A small segmentation model, trained from scratch: arch unet, 97500 training examples.
Rows from block 6 of a small segmentation model, named by matrix and row number. Rows with one number belong to one channel. Each number is 128 + 24 x the weight over its row's rms, rounded and kept within 0 to 255. All counts start at 0.
After each channel's rows are labels from the 100 images, of 14976, where the channel reaches its highest value: "top examples" is what is common among them; "lies over" is the class under the peak. Only what is clearly more common there than usual is listed. The data: coloured fractals of 300 iterated function systems on busy backdrops. In brackets: how many of the 100.
# convs0: first 3x3 conv (model.decb.0.0.convs.0.weight, 64x128x3x3, each kernel summed), inputs 32-63
# convs1: second 3x3 conv (model.decb.0.0.convs.1.weight, 64x64x3x3, transposed, each kernel summed), outputs 32-63

convs0.15 [126 151 135 158 124 130 102 137 131 134 120 125 131 146 120 110 114  90 125 102 128 132 134 136 111 133  73 130 107 122 125 123]
convs1.15 [177  83 176 117 156  98  99 129 123 105 123 105 120 131 127 109 147  86  73 126 113 126  90 134 134 166 116 102 146  99 130  98]
top examples: grey (56); white (30)
lies over: fractal (79)

convs0.17 [153 131 111 116 106 143 116 132 128 108 131 133 135 160 125 120 126 139 116 157 121 144 128 127 111 140 173 134 117 114 122  99]
convs1.17 [150 126 113  99 103  98 110 134 139 131 142 144 160 138 140 166 137 143 147 125 148 158 163 101 125  83  78 160  96 164 127 139]
top examples: white (82)
lies over: fractal (50)

convs0.29 [112 133 133 152 129 106 139 152 124 131 152 127 122 127 127 144 100 123 131 137 139 133 100 142 140 123 124 130 129 125 130 129]
convs1.29 [134 170 158 146 158 134 189  95 121 127 137 144 167 131 126 139 129  65 134 141 135 129 130 135 110 115 117 118 133 119 132 115]
top examples: grey (54); orange (38)
lies over: fractal (41)

convs0.24 [135 151 125  98 163 146 109 127 120 117 157 125 107 123 149 111 136 149  91 154 133 127 127 129 136 136  99 131 152 150 138 123]
convs1.24 [124 162 121 145 133 108 131 104 154 104 148 144 118  92 164 113 133 123 135 105 117  60 117 147 135 123 117 139 121 149 141 136]
top examples: grey (54); white (26)
lies over: fractal (42)

convs0.57 [105 147 107 111  87 143 105 120 120 132 107 113 118 114 138 143 127  99 142 109 140 145 137 136 125 116 169 126 111 137 123 104]
convs1.57 [129 126 112 119 123 107 152 103 147 112 147 130 122 105 155  83 159 112 145 116 128 115 154 111 123 164 100 128 171 132  98  84]
top examples: yellow (62); white (30)
lies over: fractal (97)

convs0.9 [129 143 133 124 117 129 163 142 132 146 114 148 127 130 148 124 149 156 107 136 131 144 135 137 148 119 125 142 142 129 104 100]
convs1.9 [152 149 117 198 134 132 143 109 102 134 115 114 109 143 162 114  90 147 163 144 164 143 139 141 155  90 123 173 142 142  92 146]
top examples: orange (89)
lies over: fractal (64)

convs0.46 [120 127 102  96 137 145 142 205 139 117 151 126 163  98 131 122 144 108 154 111 123 128 175 128 121 145 114 104 131 150 151 163]
convs1.46 [105 124 163 125 129 144 117 136 162 136 139  96 164 116 147 108 140 130  76 164 162  94  97 130 101 116 113 140 121 143 118 193]
top examples: yellow (48); orange (25)
lies over: fractal (78)

convs0.28 [105 137 144 118 114 120 104 135 149 147 131 152 170 137 109 126 115 122 131 116 123 122 138 139 128 113 138 125 126 144 108 141]
convs1.28 [132 135 123 132 106 121  90 124 120 127 148 118 133 102 171 113 152 130 116  99 102 113 106 134 101 122 109 143 152 155  87 146]
top examples: pink (49)
lies over: fractal (100)

convs0.58 [110 137 137 138  92 135 139 146 131  96 145 136 120 114 121 142 136 148 142 116 134 121 149 145  96 130  96 145 136 120 125 120]
convs1.58 [175 110 127 121 100 110 123 145 131 115 118  71  95 128 157 139 137 111 143 150 177  92 102 163 141 106 147 155 128  96 130 122]
top examples: orange (67)
lies over: fractal (41)

convs0.62 [150 122 134 105 126 125 109 135 139 128 126 125 118 121 125 149 126 137 126 125 141 163 136 111 135 115  89 134 120 180 141 142]
convs1.62 [106 123 138 102 126  97  91 106 121  89 153 146 123 112 141 112 104 106 130 127  83 155 151  98  74 111 101 147 122 119 151 133]
top examples: grey (62)
lies over: fractal (45)

convs0.6 [132 123 114 106 149 145 127 104 143 110 118 118 108 130 137 100 128 123  85 131 130 114 135 132 131 150  71 123 157 142 110  92]
convs1.6 [114 139 112 139 136  93 122 120 104  92 136 144  92 125 135 131 137 131  93 121  92  91 160 107 117  97 103 150 118 110 180 140]
top examples: grey (70)
lies over: fractal (47)

convs0.40 [110 103 123 174 124 117 143  96 160 133 117 140 144 133 109 112 134 114 139 147 127 101  96 118  85 126 139 155 115 131 127 126]
convs1.40 [136 138 165 201 155 118 186 116  80 175 117 107 128 184 140 126 127 106 133 141 102 108 150 141 135 131 159  76 138 141 139 146]
top examples: orange (65)
lies over: fractal (36)

convs0.21 [119 136 113  97 124 140 142 128 121 155 113 134 140 139 144 129 142 104 141 121 134 135 100 129 147 118 148 140 136 119 133 129]
convs1.21 [132  94 132 110  74 188 142 143 122 110 165 135 156 153  95 127 155 132 129 106 114 139 119 136 101 117 124 142  93 143 135 148]
top examples: yellow (57); orange (33)
lies over: fractal (100)

convs0.20 [123 114 141 133 182 139 133 114 143 110 113 128 139 100 121 125  83 109 146 122  99 123 127 133 127 135 139 132 113 130 126 115]
convs1.20 [115 130 137 134 147 129  85 121 120 121 133 118 103 142 172 149 125 115 102 116 126 103  69 135 120  91  97 116  88 123  85 105]
top examples: white (89)
lies over: fractal (59)

convs0.39 [124 137 126 123 104 143 125 145 143 140 149 112 124 111 146 147 135 149 145 112 126 141 135 144 165 132  97 118 172 119 147 163]
convs1.39 [137 179  89 159 113 121 138 120 127 134 141 119 119  73 134 136 106  79 106 137 104 127 130 173 132 105 138 134 136 176 124 168]
top examples: orange (90)
lies over: fractal (80)

convs0.59 [136 137 133 144 138 110 121 137 142 126 132 129 112 113 133 100 134 124 106 122 131 102 128 133 102 133 150 139 102 129 111 117]
convs1.59 [140 116 178 109 138 131 143 107 153 127 100 149 121 140 136 135 145 171  92 175 136 157 160 167 103 110 143 109 116 124 151  84]
top examples: white (57); orange (25)
lies over: fractal (57)

convs0.11 [153 126  88  51 125 141 111  94 138 163 109 134 107 139 146 111 133 111 127 129 118 131 132 147 109 133 158 128 133 141 131 110]
convs1.11 [ 99 154 124 128 103 101  85 142 147 114 133 102 114 114 176 135 120 141 123 118 151 138 100  94 128 101  87 169 119 140 100 117]
top examples: white (80); dense (27)
lies over: fractal (78)

convs0.31 [117 134 138 145 121 119 132 118 125 102 131 107 119 118 114 122 122 109 144 153 128  96 107 107 116 115 170 113 131 115 128 129]
convs1.31 [154 122 173 108 127 126 159 132 119 152 113 169 157 158 107 150 152 155 104 157 124 147 123 125 105 129 136 125  86 165 116 169]
top examples: white (55); pink (28)
lies over: fractal (100)

convs0.38 [133 131 142 143 140 129 126 133 127  99 114 111 126 177 140  94 125 118 136 133 124 154 129  90 113 119 154 122 118 117 131 149]
convs1.38 [115 117 138 159 139 105 161 119  80 154 132 143 161 145 152 142  89 112 113 158 131 112 159 172 144 110 114 118 142 158 102 120]
top examples: white (81)
lies over: fractal (37)

convs0.7 [125 118 152 107 128 122 123 117 129 129 158 129  98 115 134 121 179 108 111 109 127 137 132 138 137 131  42 129 135  88 118 129]
convs1.7 [124  96 122 131 139  95 152 126 163 114 118 122 125  89 129 125 152  85 123 113  74 131  89 125 120 171 104 131 175 154 106 152]
top examples: yellow (45); orange (42)
lies over: fractal (75)

convs0.8 [133 116 112 128 103 138 144 111 133 127 129 141 144 135 132 144 114 136 153 105 124 126 121 146 131 129 154 144 137 136  98 150]
convs1.8 [155 134 147 149  99 115 124 146  97  87 157  98 134 111 140  96 107 140 165 132 120 104 117 147 105 122 106 110 129 146 112 115]
top examples: white (77)
lies over: fractal (97)

convs0.32 [127 121 138 106 115 102 151 127 137  97 124 128 119 100 127  96 159 129 110 136 147 107 124 133 124 143 107 119 160 125 134 116]
convs1.32 [ 96 142 129 130 114 158  83 115 152 119 161 118 142 123 116 157 106 117 162  95 144 114 165 146 107 117 120 155 175 145 130 116]
top examples: orange (69)
lies over: fractal (73)

convs0.5 [145 156 125 131 150 106 158 118 122 119 138 121 113 136 106 146 141 130 153 121 134 124 107 133 139 140 181 121 108 143 120 135]
convs1.5 [118 106 143 145 104 138 137 120 145 141 125 172 160 106 143 121 127 158 136 172 159 171 129 168 122 119 104 111 163 119  95 146]
top examples: black (79)
lies over: fractal (91)

convs0.45 [120 140 121 109 129 133 155 130 115 111 102 151 129  93 128 139 146 148 132 139 125 168 153 134 165 126 101  98 119 142 120 157]
convs1.45 [186 153 122 129 115 140  97 120 129 132  90 147 138 107 157 129 100 110 164 127 136 117 141 112 137 133 153 118 136 150 107 175]
top examples: grey (60)
lies over: fractal (62)

convs0.18 [142 139 113 129 112 138 140 111 138 119 144 127 117 149 139 113 126 104 167 120 116 120 137 151 118 112 132 105 154 110 121 103]
convs1.18 [ 84 129 131 128 128 111  95 166 113 111 152  92 123 110 145 155 136 148 103 177 145  87 146 128 136 138 101 175 101 168 109 171]
top examples: pink (46)
lies over: fractal (43)

convs0.14 [109  99 147 141 103 116 107 120 127 147  86 127 115 155 127 134 130 142 150 115 130 141 155 121 105 127  82 122  97 108 140 136]
convs1.14 [129 117 151 147 146 138 150 122 138 136 182 113 141 111 168 142 166  99 117 131  93 105 111  85 103 142 128 123 138 109 103 112]
top examples: orange (59); yellow (32)
lies over: fractal (61)

convs0.16 [146 116 132 106 140 125 150 153 156 133 136 131 127 125 134 160 130 143 104 103 136 102 158 130 163 160  91 121 138 129 154 162]
convs1.16 [114 143 128 113 154 128 130 135 143 112 132 124 114 118 124 115 105 116 145  90  78 166 105 158 118 135 130 143 151 171 133 120]
top examples: orange (58); grey (28)
lies over: fractal (81)

convs0.36 [149 116 138 128 121 125 145 144 128 144 136 126 119  73 142 130 132 111 139 132 149 131 131  98 169 137 111 121 145 126 157 123]
convs1.36 [122 158 177 134 126 141 100 124 107 141 116 140 118 123  95 140 130 109 150 141  77 127 132 111 135 187 185  80 152 131 159 130]
top examples: pink (34); white (34)
lies over: fractal (71)

convs0.4 [127 121 119 130 129 135 145 122 146 149 130 124 141 132 139 138 146 142 121 128 128 117 116 132 126 126 127 142 148 130 125 153]
convs1.4 [121 145 100 163 125 138 114 162 105 152 155 122 181 141 132 180 182 103  93 113 116 138 117 117 140  95 125 140 170 167 117 142]
top examples: orange (56); yellow (44)
lies over: fractal (100)